config.toml
dataset = "short English words printed on busy colour backdrops"
embedding_dim = 128
hidden_act = "gelu"
mlp_ratio = 3
head_dim = 32
conv_stem = true
positions = "sincos"
muon_scale = "spectral"
learning_rate = 0.014
adamw_lr_other_params = 0.0011
cautious_weight_decay = true
warmup_steps = 1380
Rows from block 2 of a small image embedding model, named by matrix and row number. Rows with one number belong to one neuron. Each number is 200 + 20 x the weight over its row's rms, rounded and kept within 0 to 999. All counts start at 0. After the name is the row's rms in percent of the matrix's.
After each neuron's rows are labels from the 100 images, of 14848, where the neuron reaches its highest value: "top examples" is what is common among them; "colour at peak" is the nearest of a few named colours to the mean colour under the peak. Only what is clearly more common there than usual is listed. The data: short English words printed on busy colour backdrops. In brackets: how many of the 100.
# fc1: MLP up (model.blocks.2.mlp.fc1.weight, 576x192), inputs 96-191
# fc2: MLP down (model.blocks.2.mlp.fc2.weight, 192x576, transposed), outputs 96-191

fc1.539,084,187,230,203,222,166,212,193,213,212,196,191,186,197,203,164,165,196,188,212,188,199,201,207,180,178,201,189,215,187,214,233,201,166,209,218,168,203,200,231,169,192,171,189,201,235,183,200,200,174,237,208,194,241,220,182,232,203,200,232,143,165,201,196,209,194,194,167,194,196,209,165,211,203,213,195,185,154,227,232,174,219,198,208,198,196,194,198,197,204,209,224,196,188,171,205,180
fc2.539,085,180,242,174,184,207,195,217,194,198,212,220,219,212,205,213,187,213,218,187,196,213,197,164,215,174,220,191,193,183,187,230,193,184,169,195,196,174,198,149,186,192,199,167,223,235,174,205,200,168,204,228,202,204,203,220,180,209,195,185,234,188,196,224,245,205,221,222,198,226,170,228,216,192,154,231,148,209,189,191,171,201,181,172,169,211,227,227,216,218,210,212,191,228,205,184,244
top examples: orange ink (97)
colour at peak: brown (76)

fc1.232,158,160,208,201,200,183,171,193,207,239,218,218,202,198,173,191,229,216,200,173,229,223,191,210,172,248,226,181,208,216,202,204,177,201,184,191,183,181,196,175,220,174,206,196,229,168,199,189,224,182,207,232,186,207,157,177,207,202,195,182,182,189,219,212,213,201,190,203,209,167,237,182,166,230,210,195,239,177,208,212,217,245,221,214,194,212,221,209,213,200,183,224,195,196,197,209,181
fc2.232,150,207,205,211,205,208,189,244,203,237,216,177,184,204,217,215,190,221,208,201,188,203,182,219,199,183,219,199,144,201,202,166,200,196,238,222,193,202,181,208,192,224,229,167,201,217,207,221,215,204,202,197,177,176,211,165,219,180,209,232,194,195,226,162,187,195,223,191,176,174,164,187,217,165,199,201,145,183,211,186,233,203,182,228,189,159,194,230,233,200,226,209,197,180,218,196,205
top examples: green ink (98)
colour at peak: grey (52); pink (44)

fc1.33,152,171,207,223,212,214,213,204,197,221,192,192,175,214,219,179,135,191,212,192,214,218,205,211,212,172,179,183,209,202,189,205,190,162,191,199,215,186,204,195,191,191,204,216,193,210,200,187,218,186,192,213,220,201,207,190,199,191,206,223,205,179,222,205,168,203,224,195,202,183,180,214,205,218,198,165,191,201,240,194,222,199,167,198,215,235,219,203,196,206,195,181,241,172,210,214,221
fc2.33,156,179,184,218,213,199,234,225,168,234,191,202,198,224,192,201,194,212,210,195,201,191,205,206,200,187,183,168,204,241,182,200,160,184,207,195,257,196,197,247,219,180,221,194,206,189,193,207,205,219,217,175,187,204,169,204,239,192,205,186,208,190,225,225,219,201,196,207,202,207,198,176,201,204,168,197,202,194,177,226,188,213,192,186,220,224,202,230,160,194,187,209,184,232,187,199,155
top examples: green ink (91)
colour at peak: grey (63)

fc1.102,062,166,209,217,204,201,235,174,176,224,229,175,193,232,220,212,193,232,221,201,210,162,205,214,198,217,224,193,191,223,194,194,226,136,188,186,223,228,159,235,214,197,206,200,202,216,184,193,219,203,212,221,195,196,233,169,201,231,207,192,220,192,232,206,158,215,185,206,199,179,178,183,185,243,174,210,183,208,213,181,205,201,173,203,156,183,197,202,179,210,165,209,191,173,181,199,184
fc2.102,060,236,161,220,225,188,207,233,204,196,205,212,212,177,186,173,173,221,215,184,251,186,197,168,203,202,189,223,206,220,210,226,252,180,203,203,221,229,209,200,211,199,186,221,217,194,161,190,232,213,181,177,187,214,241,212,179,210,221,198,166,221,212,213,208,199,197,202,189,187,211,207,230,170,200,230,181,210,207,182,230,168,236,223,188,207,180,214,195,225,216,212,221,213,203,167,190
top examples: green ink (100)
colour at peak: pink (49)

fc1.283,058,181,218,198,159,204,195,233,201,207,175,167,219,201,218,219,207,204,143,209,200,184,212,226,222,206,231,193,223,206,173,187,244,231,201,223,208,220,184,223,202,199,216,183,203,215,175,201,183,192,187,201,176,201,229,200,223,175,220,181,206,204,204,188,208,195,257,204,191,215,178,224,185,165,201,207,259,208,208,198,212,198,153,189,213,210,232,198,186,223,195,199,170,207,149,175,221
fc2.283,055,194,202,222,210,195,213,175,162,195,208,193,198,200,160,228,183,162,220,189,231,166,196,240,198,194,217,183,197,227,180,184,219,209,204,217,190,214,179,223,193,210,227,175,206,185,220,174,200,228,205,175,201,172,208,178,215,205,211,234,207,197,205,216,196,191,191,206,161,206,216,227,183,196,194,211,184,221,215,188,197,214,202,212,172,230,207,186,212,216,221,175,205,218,174,195,162
top examples: brown ink (100); bold (82)
colour at peak: pink (64)

fc1.269,067,216,197,194,184,208,202,212,199,171,219,210,211,240,198,182,200,199,207,190,172,215,271,217,190,219,235,169,195,168,203,199,197,231,218,218,210,201,210,178,199,222,209,176,198,204,201,212,207,196,219,168,172,188,207,200,212,217,222,196,204,195,221,226,198,220,203,171,243,200,191,198,149,184,163,184,211,201,182,181,192,182,163,236,205,181,209,169,200,192,191,212,207,169,198,248,222
fc2.269,077,178,202,190,188,226,178,218,220,214,176,206,207,162,224,196,190,198,205,189,187,252,158,177,176,194,222,207,199,229,171,201,231,163,197,225,208,207,210,205,243,188,216,183,187,215,210,186,206,208,185,247,191,198,178,170,148,168,195,187,208,187,191,177,184,196,198,214,199,196,236,225,192,200,189,212,194,206,187,176,205,236,186,148,205,199,212,201,195,235,171,223,177,235,209,182,182
top examples: brown ink (94)
colour at peak: grey (81)

fc1.488,069,210,171,200,190,204,190,233,216,206,172,207,211,177,180,205,191,206,199,230,182,227,222,208,226,214,185,208,189,211,198,191,232,159,206,148,182,218,201,171,234,208,230,210,184,218,183,207,164,194,204,207,209,186,205,206,200,210,164,177,183,235,179,201,224,184,196,168,183,202,168,189,204,223,180,170,191,182,185,193,192,234,197,212,194,197,204,193,211,246,187,169,183,181,163,222,212
fc2.488,075,244,204,215,180,199,218,201,216,195,193,165,213,182,210,217,212,233,180,233,195,204,192,218,213,194,183,195,193,198,192,203,214,189,201,188,208,162,154,197,197,192,246,214,183,240,185,232,209,177,195,189,220,209,206,171,236,212,176,221,184,208,213,218,196,210,211,223,190,195,209,195,159,188,196,240,194,210,210,195,210,193,209,185,217,191,189,223,210,188,176,209,209,191,273,200,220
top examples: brown ink (100)
colour at peak: grey (84)

fc1.453,134,206,217,185,211,232,222,184,208,212,221,188,190,185,198,189,240,215,182,187,190,222,233,227,176,207,207,197,174,169,206,159,226,208,177,177,158,209,181,200,180,214,192,188,212,233,150,167,213,187,174,222,189,170,186,177,202,201,209,216,214,186,206,196,194,178,222,176,216,234,215,173,213,226,190,168,212,181,202,192,220,233,174,203,172,222,216,215,176,186,209,199,182,189,203,176,221
fc2.453,132,222,205,249,239,181,190,241,174,195,203,241,209,231,220,211,192,227,202,216,232,197,199,211,201,193,197,210,214,181,168,195,209,203,234,226,223,186,177,202,197,162,166,197,204,209,227,197,236,207,198,222,193,213,212,174,202,193,216,202,216,191,214,196,195,221,199,170,194,185,221,222,215,223,163,212,211,229,223,197,218,194,197,202,229,183,212,191,182,244,218,232,168,215,185,218,185
top examples: purple ink (89)
colour at peak: grey (49); pink (42)

fc1.155,019,187,197,220,199,190,196,173,174,202,205,198,199,191,207,192,204,243,202,198,174,233,180,204,194,164,188,177,226,210,201,248,194,208,199,202,174,200,163,152,258,184,193,214,218,213,200,204,213,183,228,219,198,210,186,194,227,201,226,224,196,227,206,190,201,199,191,219,185,191,213,228,192,212,189,215,170,206,186,233,183,217,229,205,186,184,209,225,210,198,164,249,212,187,202,215,196
fc2.155,024,232,176,185,199,190,191,191,213,212,208,188,202,166,196,188,184,194,254,193,201,184,231,173,234,194,215,180,195,188,221,210,189,200,209,234,199,226,205,186,200,206,176,202,208,201,168,195,209,204,194,224,218,215,201,205,224,189,185,203,191,153,165,180,244,226,194,177,206,201,192,225,228,162,190,161,170,183,208,193,205,169,201,201,190,176,160,225,234,194,203,161,189,203,172,188,223
top examples: purple ink (57); pink ink (42)
colour at peak: purple (34)

fc1.426,055,217,217,193,237,217,159,219,220,238,195,184,187,205,199,196,216,212,203,197,207,210,193,197,220,223,217,222,232,191,184,188,209,201,192,196,204,202,155,203,221,195,186,202,207,203,219,231,226,184,184,202,157,157,230,185,238,225,179,189,200,195,205,209,201,201,175,196,231,209,181,188,226,218,165,246,175,209,235,168,207,214,169,188,166,226,205,177,237,207,175,192,216,188,188,214,187
fc2.426,058,189,202,188,202,190,209,235,236,229,234,219,196,205,210,221,210,229,164,215,197,188,205,214,171,141,208,201,193,173,217,187,202,192,228,201,204,168,202,165,171,175,144,206,199,189,217,205,218,222,214,193,227,218,205,192,175,191,233,195,182,199,180,204,195,203,168,189,207,232,198,190,206,256,216,166,184,232,221,161,188,196,204,209,192,163,181,195,208,252,232,202,209,199,246,218,241
top examples: pink ink (47)
colour at peak: brown (52)

fc1.25,142,208,218,185,214,198,199,175,192,192,225,225,193,178,173,200,205,229,225,186,207,187,191,175,206,179,224,203,173,230,198,179,163,168,211,203,183,197,207,182,218,207,191,164,243,211,183,198,225,173,202,208,220,238,179,216,191,168,195,187,196,157,212,180,199,181,242,222,183,220,191,177,220,152,179,200,170,191,210,167,222,200,205,193,176,199,211,222,202,215,207,164,209,199,200,212,229
fc2.25,146,193,149,187,213,184,210,199,215,182,237,192,240,178,158,217,255,215,206,185,198,214,236,170,187,223,170,186,170,183,186,250,205,187,209,197,189,191,192,189,209,204,215,219,189,212,208,156,205,191,195,184,217,165,224,185,182,206,166,182,204,212,186,206,221,217,195,189,218,191,194,208,219,217,170,249,195,208,213,228,215,197,209,218,147,203,194,211,199,190,191,192,210,208,181,171,190
top examples: pink ink (98)
colour at peak: grey (61)

fc1.84,018,195,188,214,203,202,207,212,187,215,202,206,206,196,213,208,234,214,187,214,207,183,187,207,210,208,220,203,249,194,179,213,198,234,161,175,220,188,181,238,191,193,224,187,235,180,171,206,186,225,209,219,227,184,188,213,231,182,196,245,191,217,199,195,186,244,222,185,201,217,206,205,204,160,224,183,222,207,225,199,163,228,184,198,197,157,241,204,165,237,203,181,190,193,161,213,183
fc2.84,019,194,186,207,205,202,191,211,179,206,174,172,208,199,172,216,182,209,186,203,266,206,208,205,195,207,207,183,174,219,206,168,237,223,251,198,216,224,173,213,183,205,180,198,191,249,187,195,204,215,212,162,161,206,183,185,248,208,199,175,178,177,215,178,209,188,227,220,174,191,197,215,201,208,176,196,200,176,199,181,212,189,211,176,203,210,184,195,218,190,218,195,200,171,207,190,171
top examples: brown ink (100); bold (75)
colour at peak: grey (59)

fc1.396,121,181,196,169,159,175,192,247,185,220,183,185,189,192,213,174,213,200,229,203,200,159,168,198,202,269,202,213,227,221,225,206,187,215,145,195,235,206,202,193,211,180,198,203,206,185,202,146,197,215,196,218,210,191,177,208,204,199,183,207,199,228,179,190,201,200,174,196,189,192,188,190,183,216,195,253,196,222,226,198,189,178,172,212,242,215,197,206,169,218,179,170,238,210,201,206,180
fc2.396,126,189,204,185,235,211,193,177,202,175,178,222,198,198,206,202,235,210,186,227,197,191,222,224,192,184,223,231,208,142,175,182,221,239,227,195,196,179,204,199,193,187,227,205,198,192,184,206,201,195,197,180,189,199,209,181,205,222,191,159,191,204,204,202,202,163,171,194,176,219,225,197,187,205,199,170,166,194,182,181,160,197,197,206,213,186,163,182,197,214,230,171,186,193,222,191,230
top examples: pink ink (86)
colour at peak: brown (56)

fc1.216,067,235,210,198,206,189,226,171,203,200,204,202,196,226,220,206,212,205,218,220,203,210,209,238,203,240,183,244,220,203,184,226,204,165,130,184,194,204,193,167,206,175,184,191,188,195,171,182,220,169,216,166,218,196,203,211,206,206,198,220,205,197,195,225,218,207,201,206,208,143,192,226,193,197,190,185,215,184,157,177,186,184,196,193,182,200,202,221,199,166,209,204,214,217,197,247,197
fc2.216,069,234,190,210,183,172,191,214,190,169,204,235,176,221,207,211,178,217,206,182,226,187,185,231,195,184,204,210,210,196,214,174,244,240,212,227,228,232,195,165,178,183,202,179,206,205,210,230,247,198,179,181,198,198,188,209,242,200,202,212,218,223,188,217,233,168,194,197,208,174,224,167,212,206,190,212,218,220,209,180,191,212,179,198,222,227,205,225,205,193,159,188,171,198,171,200,210
top examples: pink ink (92)
colour at peak: brown (67)

fc1.323,095,173,174,210,184,197,232,179,234,176,213,176,193,201,201,218,183,186,224,235,195,211,188,196,182,212,178,169,161,194,150,211,211,206,210,249,210,176,203,195,177,190,162,184,209,191,209,211,175,194,214,165,217,208,222,185,207,210,172,161,224,201,184,212,153,187,199,214,226,173,229,171,207,178,193,206,148,205,183,201,198,233,213,210,196,186,185,203,188,186,215,211,231,207,197,214,191
fc2.323,095,197,217,201,181,216,230,213,185,168,187,147,216,167,207,208,215,192,227,197,217,168,194,177,190,203,186,182,154,188,202,240,177,158,205,209,198,149,170,186,195,196,202,182,174,195,220,173,228,182,214,210,233,192,216,167,189,232,201,203,195,177,161,170,180,237,204,228,209,193,196,212,194,179,214,181,183,208,201,192,211,216,175,221,192,198,213,217,223,203,235,204,218,206,223,222,202
top examples: orange ink (100)
colour at peak: brown (64)

fc1.129,013,178,199,215,214,236,213,195,208,207,175,190,209,219,206,188,239,182,201,211,167,205,179,201,194,206,154,256,221,183,188,218,195,226,163,200,186,184,220,235,173,191,214,177,227,190,190,213,213,161,179,148,220,224,202,205,149,201,211,201,204,200,178,236,179,199,194,243,201,202,207,207,197,194,240,227,209,210,202,195,202,207,183,181,189,195,187,205,183,215,195,183,210,156,210,168,220
fc2.129,015,182,238,197,220,213,174,206,208,190,184,185,224,193,200,231,169,186,180,181,215,197,204,212,206,174,189,191,171,185,213,169,210,189,232,170,211,223,196,180,177,195,181,220,200,212,219,189,187,224,208,178,178,183,193,188,283,209,176,221,217,216,200,159,213,210,211,200,201,192,212,198,197,226,201,179,199,192,205,213,205,161,201,215,230,204,194,193,233,162,193,201,199,212,203,199,164
top examples: green ink (84)
colour at peak: green (33)

fc1.331,074,177,208,212,188,194,194,178,195,230,157,195,199,220,190,198,185,199,207,201,214,192,201,214,199,188,195,225,228,174,238,222,217,213,207,205,169,224,201,221,220,208,172,177,192,196,216,215,194,181,182,199,227,219,163,213,204,183,220,176,196,174,179,222,198,187,213,179,198,201,177,225,248,208,169,226,214,214,172,186,213,160,177,185,224,216,164,193,185,190,198,171,187,178,202,202,221
fc2.331,094,196,193,196,200,235,197,189,198,191,210,205,181,189,219,190,195,222,221,188,199,168,205,210,190,165,204,210,193,209,246,196,205,192,177,199,232,178,216,228,174,207,217,198,225,210,198,188,205,233,230,196,236,230,201,178,218,232,203,158,226,176,179,199,207,202,207,227,180,194,193,208,184,244,187,230,195,244,205,236,211,183,160,214,196,206,222,201,239,230,194,200,203,202,168,175,218
top examples: purple ink (99)
colour at peak: pink (54)

fc1.145,118,198,202,178,222,192,193,194,213,211,185,208,219,222,216,198,231,199,214,183,182,224,201,200,182,174,186,203,219,170,165,239,204,207,191,213,154,167,209,202,195,191,210,164,231,189,199,199,226,173,202,173,224,213,180,177,209,189,213,188,209,206,203,171,187,166,197,204,201,209,208,197,229,168,186,209,203,220,215,192,235,156,219,189,199,189,208,222,160,223,194,193,188,195,247,187,211
fc2.145,117,176,224,221,200,229,207,185,175,230,197,208,221,199,172,173,194,176,208,213,171,174,202,205,211,176,214,197,210,212,199,222,216,187,201,232,193,191,183,171,221,179,194,185,206,243,210,226,212,209,207,165,220,223,194,193,176,188,189,182,222,172,166,202,228,192,195,206,195,209,180,185,199,211,134,204,170,169,216,223,196,196,203,215,204,239,187,240,207,146,173,182,211,192,161,185,178
top examples: purple ink (77)
colour at peak: pink (53)

fc1.435,025,163,193,194,158,188,188,199,220,208,175,164,191,218,191,224,198,229,160,254,208,190,209,197,211,220,239,194,201,200,169,203,233,229,202,194,213,197,214,224,174,190,234,211,217,215,187,208,201,175,192,201,194,188,196,204,230,190,220,250,182,181,188,192,209,215,216,222,201,179,209,219,221,178,226,176,197,212,212,222,192,206,161,176,233,208,215,231,219,175,195,183,161,195,191,181,193
fc2.435,026,189,171,203,208,211,212,177,161,201,215,202,195,177,156,239,198,166,210,192,245,193,189,208,204,183,194,152,208,230,196,188,211,214,222,204,208,233,188,208,197,216,210,189,228,199,207,190,167,233,215,150,208,204,194,199,187,177,231,192,219,205,185,174,196,217,201,204,187,236,195,230,184,219,181,215,226,195,200,211,217,198,185,168,179,232,179,162,215,227,218,173,215,189,206,221,196
top examples: brown ink (99)
colour at peak: grey (45)

fc1.374,116,201,161,148,151,203,187,135,181,206,214,204,218,209,224,205,203,174,219,220,212,222,193,206,188,214,251,193,217,197,206,214,183,196,180,197,211,199,189,174,208,183,204,189,196,177,207,192,231,215,226,197,237,202,182,239,185,207,170,165,189,207,186,232,204,185,217,192,196,207,186,181,239,191,218,206,212,210,223,199,218,194,203,193,174,251,172,147,204,207,204,206,191,232,213,192,215
fc2.374,111,184,229,204,199,230,199,190,171,169,218,197,203,229,205,211,213,207,214,192,239,233,200,215,185,198,197,217,259,201,191,193,208,203,170,213,226,180,216,174,168,204,217,176,205,206,192,194,207,211,238,200,176,215,199,187,219,208,202,199,224,220,173,187,184,239,207,242,240,197,169,206,202,166,190,190,153,198,192,249,166,197,172,185,201,176,200,213,203,192,181,198,187,180,234,212,188
top examples: pink ink (65); red ink (32)
colour at peak: grey (47)

fc1.123,025,180,201,176,222,188,201,204,226,213,218,166,210,170,189,212,191,201,180,205,200,174,174,200,198,219,213,188,178,160,198,195,210,165,176,178,199,195,182,174,156,251,199,213,228,218,181,211,175,171,207,214,175,213,191,159,213,208,181,236,182,189,185,219,212,176,189,198,187,172,249,183,222,215,238,205,192,184,159,234,193,172,192,216,237,209,156,194,184,214,221,216,198,197,167,186,170
fc2.123,026,228,220,166,184,223,175,219,207,213,200,184,205,234,219,205,204,208,206,192,239,219,187,205,173,176,198,223,182,198,201,206,216,217,204,237,202,201,236,207,240,205,183,177,200,159,200,220,219,202,177,170,216,208,219,213,188,214,182,196,207,197,218,200,202,216,213,248,215,209,140,206,212,211,207,213,176,185,193,191,225,221,205,181,195,175,207,199,207,223,184,219,202,197,209,194,229
top examples: orange ink (97)
colour at peak: brown (92)

fc1.61,035,201,196,221,194,192,212,183,195,184,182,188,200,211,204,178,181,145,174,190,189,226,214,182,207,218,195,171,216,199,138,182,226,217,189,190,229,162,187,218,176,220,204,197,221,195,201,205,217,161,167,183,165,222,190,235,203,181,209,201,177,211,220,198,200,215,219,230,218,203,234,204,209,183,227,152,187,207,203,225,207,195,205,171,201,200,187,205,194,187,172,173,231,177,171,217,200
fc2.61,036,163,240,154,192,234,189,221,198,209,163,166,202,208,214,225,190,223,190,191,211,174,184,215,179,194,236,184,197,255,218,210,174,190,196,197,232,232,205,238,244,204,210,204,175,219,194,215,218,196,233,196,200,211,197,178,216,182,165,198,218,200,236,187,232,212,199,193,169,163,198,191,193,190,170,220,219,186,190,182,160,203,170,203,196,205,191,239,180,202,200,186,175,190,183,202,161
top examples: green ink (49); blue ink (43)
colour at peak: grey (50)

fc1.528,121,172,222,235,164,188,195,164,224,188,196,193,205,216,119,185,190,192,185,210,212,193,198,172,204,206,237,187,186,203,182,174,207,202,202,194,200,178,200,194,199,204,186,204,227,210,145,172,230,217,221,222,199,194,168,213,197,199,195,236,195,191,196,163,188,217,252,182,191,192,188,201,201,202,211,213,210,186,192,227,196,234,171,196,194,206,177,197,224,201,217,157,186,202,192,177,192
fc2.528,124,197,160,215,194,206,201,206,180,218,225,210,194,179,187,198,195,178,195,210,217,196,221,230,198,218,201,187,208,215,179,201,184,183,199,197,190,214,198,210,177,177,189,218,197,180,219,180,203,232,226,211,183,234,148,187,201,165,219,195,219,227,212,197,218,236,192,187,209,229,163,206,161,193,197,240,176,233,213,207,192,191,239,196,231,197,199,208,186,208,177,177,213,217,194,208,195
top examples: brown ink (97)
colour at peak: pink (46); grey (43)

fc1.94,110,200,199,168,172,227,174,186,194,166,166,188,174,204,187,213,198,168,223,169,216,181,188,221,195,219,219,177,189,249,206,187,217,205,222,182,217,189,207,218,194,223,186,139,190,181,205,178,198,222,212,219,177,215,207,180,194,218,216,216,184,188,179,207,192,217,234,201,194,215,184,198,196,175,243,225,206,216,180,195,218,232,145,211,214,228,242,227,174,165,189,193,227,179,214,191,210
fc2.94,105,257,223,179,186,193,187,204,212,208,204,184,214,166,190,172,198,186,200,227,228,181,196,217,203,201,197,216,169,223,175,209,198,190,197,212,234,172,181,183,169,155,245,209,189,216,196,205,206,188,226,143,201,244,181,216,212,221,196,225,216,184,195,214,178,219,168,211,201,195,221,179,191,179,194,193,238,189,200,206,194,212,189,220,203,219,185,203,188,238,207,206,235,234,214,210,239
top examples: purple ink (100)
colour at peak: pink (51)

fc1.43,055,156,210,185,167,173,213,213,193,217,203,186,222,160,210,199,191,191,199,187,227,235,201,166,234,195,171,199,179,197,188,180,199,226,237,176,187,175,203,185,206,245,210,179,217,194,207,241,189,230,224,168,180,197,176,207,212,201,195,188,187,230,206,192,181,232,192,201,181,210,213,199,188,200,231,184,215,197,209,158,170,224,215,176,166,196,186,204,203,212,185,214,209,168,160,154,201
fc2.43,055,228,180,160,222,194,171,196,222,168,171,191,188,195,181,216,184,202,165,194,161,213,197,196,174,191,191,231,165,165,203,182,154,206,209,192,243,199,216,203,219,215,188,181,235,215,167,205,225,206,168,214,211,222,200,226,216,224,165,199,165,234,215,201,192,224,178,185,185,157,211,179,216,197,183,191,208,174,207,168,170,233,162,198,191,171,184,193,217,211,182,181,208,175,198,251,211
top examples: white ink (40); green ink (28)
colour at peak: grey (52)

fc1.113,114,194,219,175,174,208,204,191,204,233,226,212,160,205,204,190,177,163,201,220,184,178,175,204,187,227,228,182,218,197,194,180,203,174,231,208,210,200,172,196,200,214,201,194,188,197,242,169,188,164,167,232,183,228,231,219,228,214,174,188,222,193,208,187,214,220,220,217,185,226,190,189,208,212,186,220,156,181,209,216,209,177,209,208,195,206,174,192,189,207,184,169,201,191,213,188,189
fc2.113,107,206,218,156,219,200,181,215,186,200,164,211,176,197,175,169,192,189,204,196,161,205,174,195,192,212,166,187,184,214,238,215,191,185,183,199,234,237,220,175,218,165,208,199,205,200,187,209,205,201,219,188,197,228,185,206,202,212,187,204,199,184,187,226,215,216,230,183,189,168,216,202,181,221,194,177,216,193,199,181,197,236,167,195,181,238,222,184,172,246,230,171,203,223,149,190,197
top examples: orange ink (41); yellow ink (40)
colour at peak: black (40)

fc1.259,089,200,208,231,217,210,211,163,230,199,190,156,189,224,224,180,155,218,200,192,210,195,191,221,194,219,172,205,225,202,201,211,262,193,208,159,193,214,176,170,199,212,186,194,191,209,213,163,184,218,176,207,176,174,221,226,234,194,163,205,204,216,189,206,188,200,215,185,178,213,170,201,230,188,196,201,214,199,206,181,207,207,200,183,231,187,148,233,211,200,185,238,171,223,199,183,190
fc2.259,091,210,218,216,207,200,179,191,223,198,223,237,229,230,198,207,218,179,194,152,185,185,231,202,209,155,195,184,215,183,187,199,216,221,230,224,209,193,183,202,220,215,191,214,210,180,180,230,176,174,180,228,211,172,161,165,208,204,208,213,192,186,186,180,216,186,186,152,202,209,184,194,213,194,232,174,196,169,206,222,186,207,197,172,208,188,241,199,185,197,244,166,201,202,205,170,221
top examples: purple ink (93)
colour at peak: grey (61)

fc1.421,116,167,215,198,196,184,200,202,212,180,155,166,187,213,202,187,198,185,188,169,211,209,198,188,179,206,202,216,177,173,228,179,202,175,193,190,185,152,232,236,202,222,270,236,208,208,217,191,217,211,167,195,188,170,199,208,190,208,196,198,211,195,188,243,215,217,239,196,186,183,191,153,215,212,212,222,208,217,206,247,196,175,229,175,189,173,203,225,205,198,208,184,188,170,200,198,200
fc2.421,114,198,226,200,185,182,189,211,159,209,205,211,182,212,220,203,180,178,219,201,198,180,191,200,215,178,214,185,221,196,199,191,199,198,210,177,204,206,213,182,154,227,208,190,202,185,230,215,215,189,223,171,189,220,214,229,208,217,209,197,208,206,233,182,196,203,183,172,209,199,205,192,189,187,230,197,174,214,151,190,227,214,171,244,228,207,218,206,193,207,209,192,218,180,193,188,205
top examples: pink ink (100)
colour at peak: brown (57)

fc1.476,163,195,200,165,202,190,161,200,163,196,178,191,232,202,195,191,200,203,220,203,197,255,204,210,196,191,190,191,204,201,185,208,200,173,199,194,202,224,210,205,242,204,184,168,202,162,207,198,185,176,207,185,224,171,176,209,203,191,179,208,196,169,170,203,226,221,186,191,191,190,209,153,203,222,203,207,208,176,220,202,246,201,202,201,184,202,203,193,198,206,181,231,203,199,217,180,220
fc2.476,169,183,200,206,201,212,178,225,170,199,203,195,208,217,220,191,196,220,182,204,186,176,203,188,172,199,202,187,193,198,218,200,155,113,187,203,200,190,194,199,208,209,228,216,220,219,193,232,199,221,181,191,232,249,219,200,217,189,206,225,230,184,179,182,190,206,204,196,183,183,210,233,210,146,170,229,214,216,145,234,193,208,184,219,200,191,219,227,216,208,232,238,202,191,200,186,214
top examples: purple ink (99); bold (80)
colour at peak: purple (53)

fc1.445,080,209,192,247,209,199,211,173,191,178,201,156,204,213,194,199,225,205,192,212,205,169,221,211,199,176,184,151,190,221,187,200,184,176,172,199,217,198,196,204,194,222,210,195,173,202,198,202,193,215,165,194,214,209,190,210,215,195,158,193,180,197,159,205,159,204,191,214,220,213,208,212,158,218,191,178,207,175,198,217,205,191,162,197,200,243,190,193,197,171,206,170,181,207,178,207,172
fc2.445,071,245,227,189,212,203,203,176,199,177,257,186,169,181,220,172,172,206,184,204,203,173,200,210,219,186,224,177,194,214,206,195,161,214,215,190,217,188,205,200,188,167,211,201,215,222,177,177,214,205,215,186,226,211,195,213,209,186,169,231,182,181,182,183,214,193,210,218,208,195,220,197,207,173,209,224,241,178,197,188,177,207,213,214,201,176,215,191,224,210,204,175,177,207,199,205,234
top examples: brown ink (58); grey ink (37)
colour at peak: grey (49)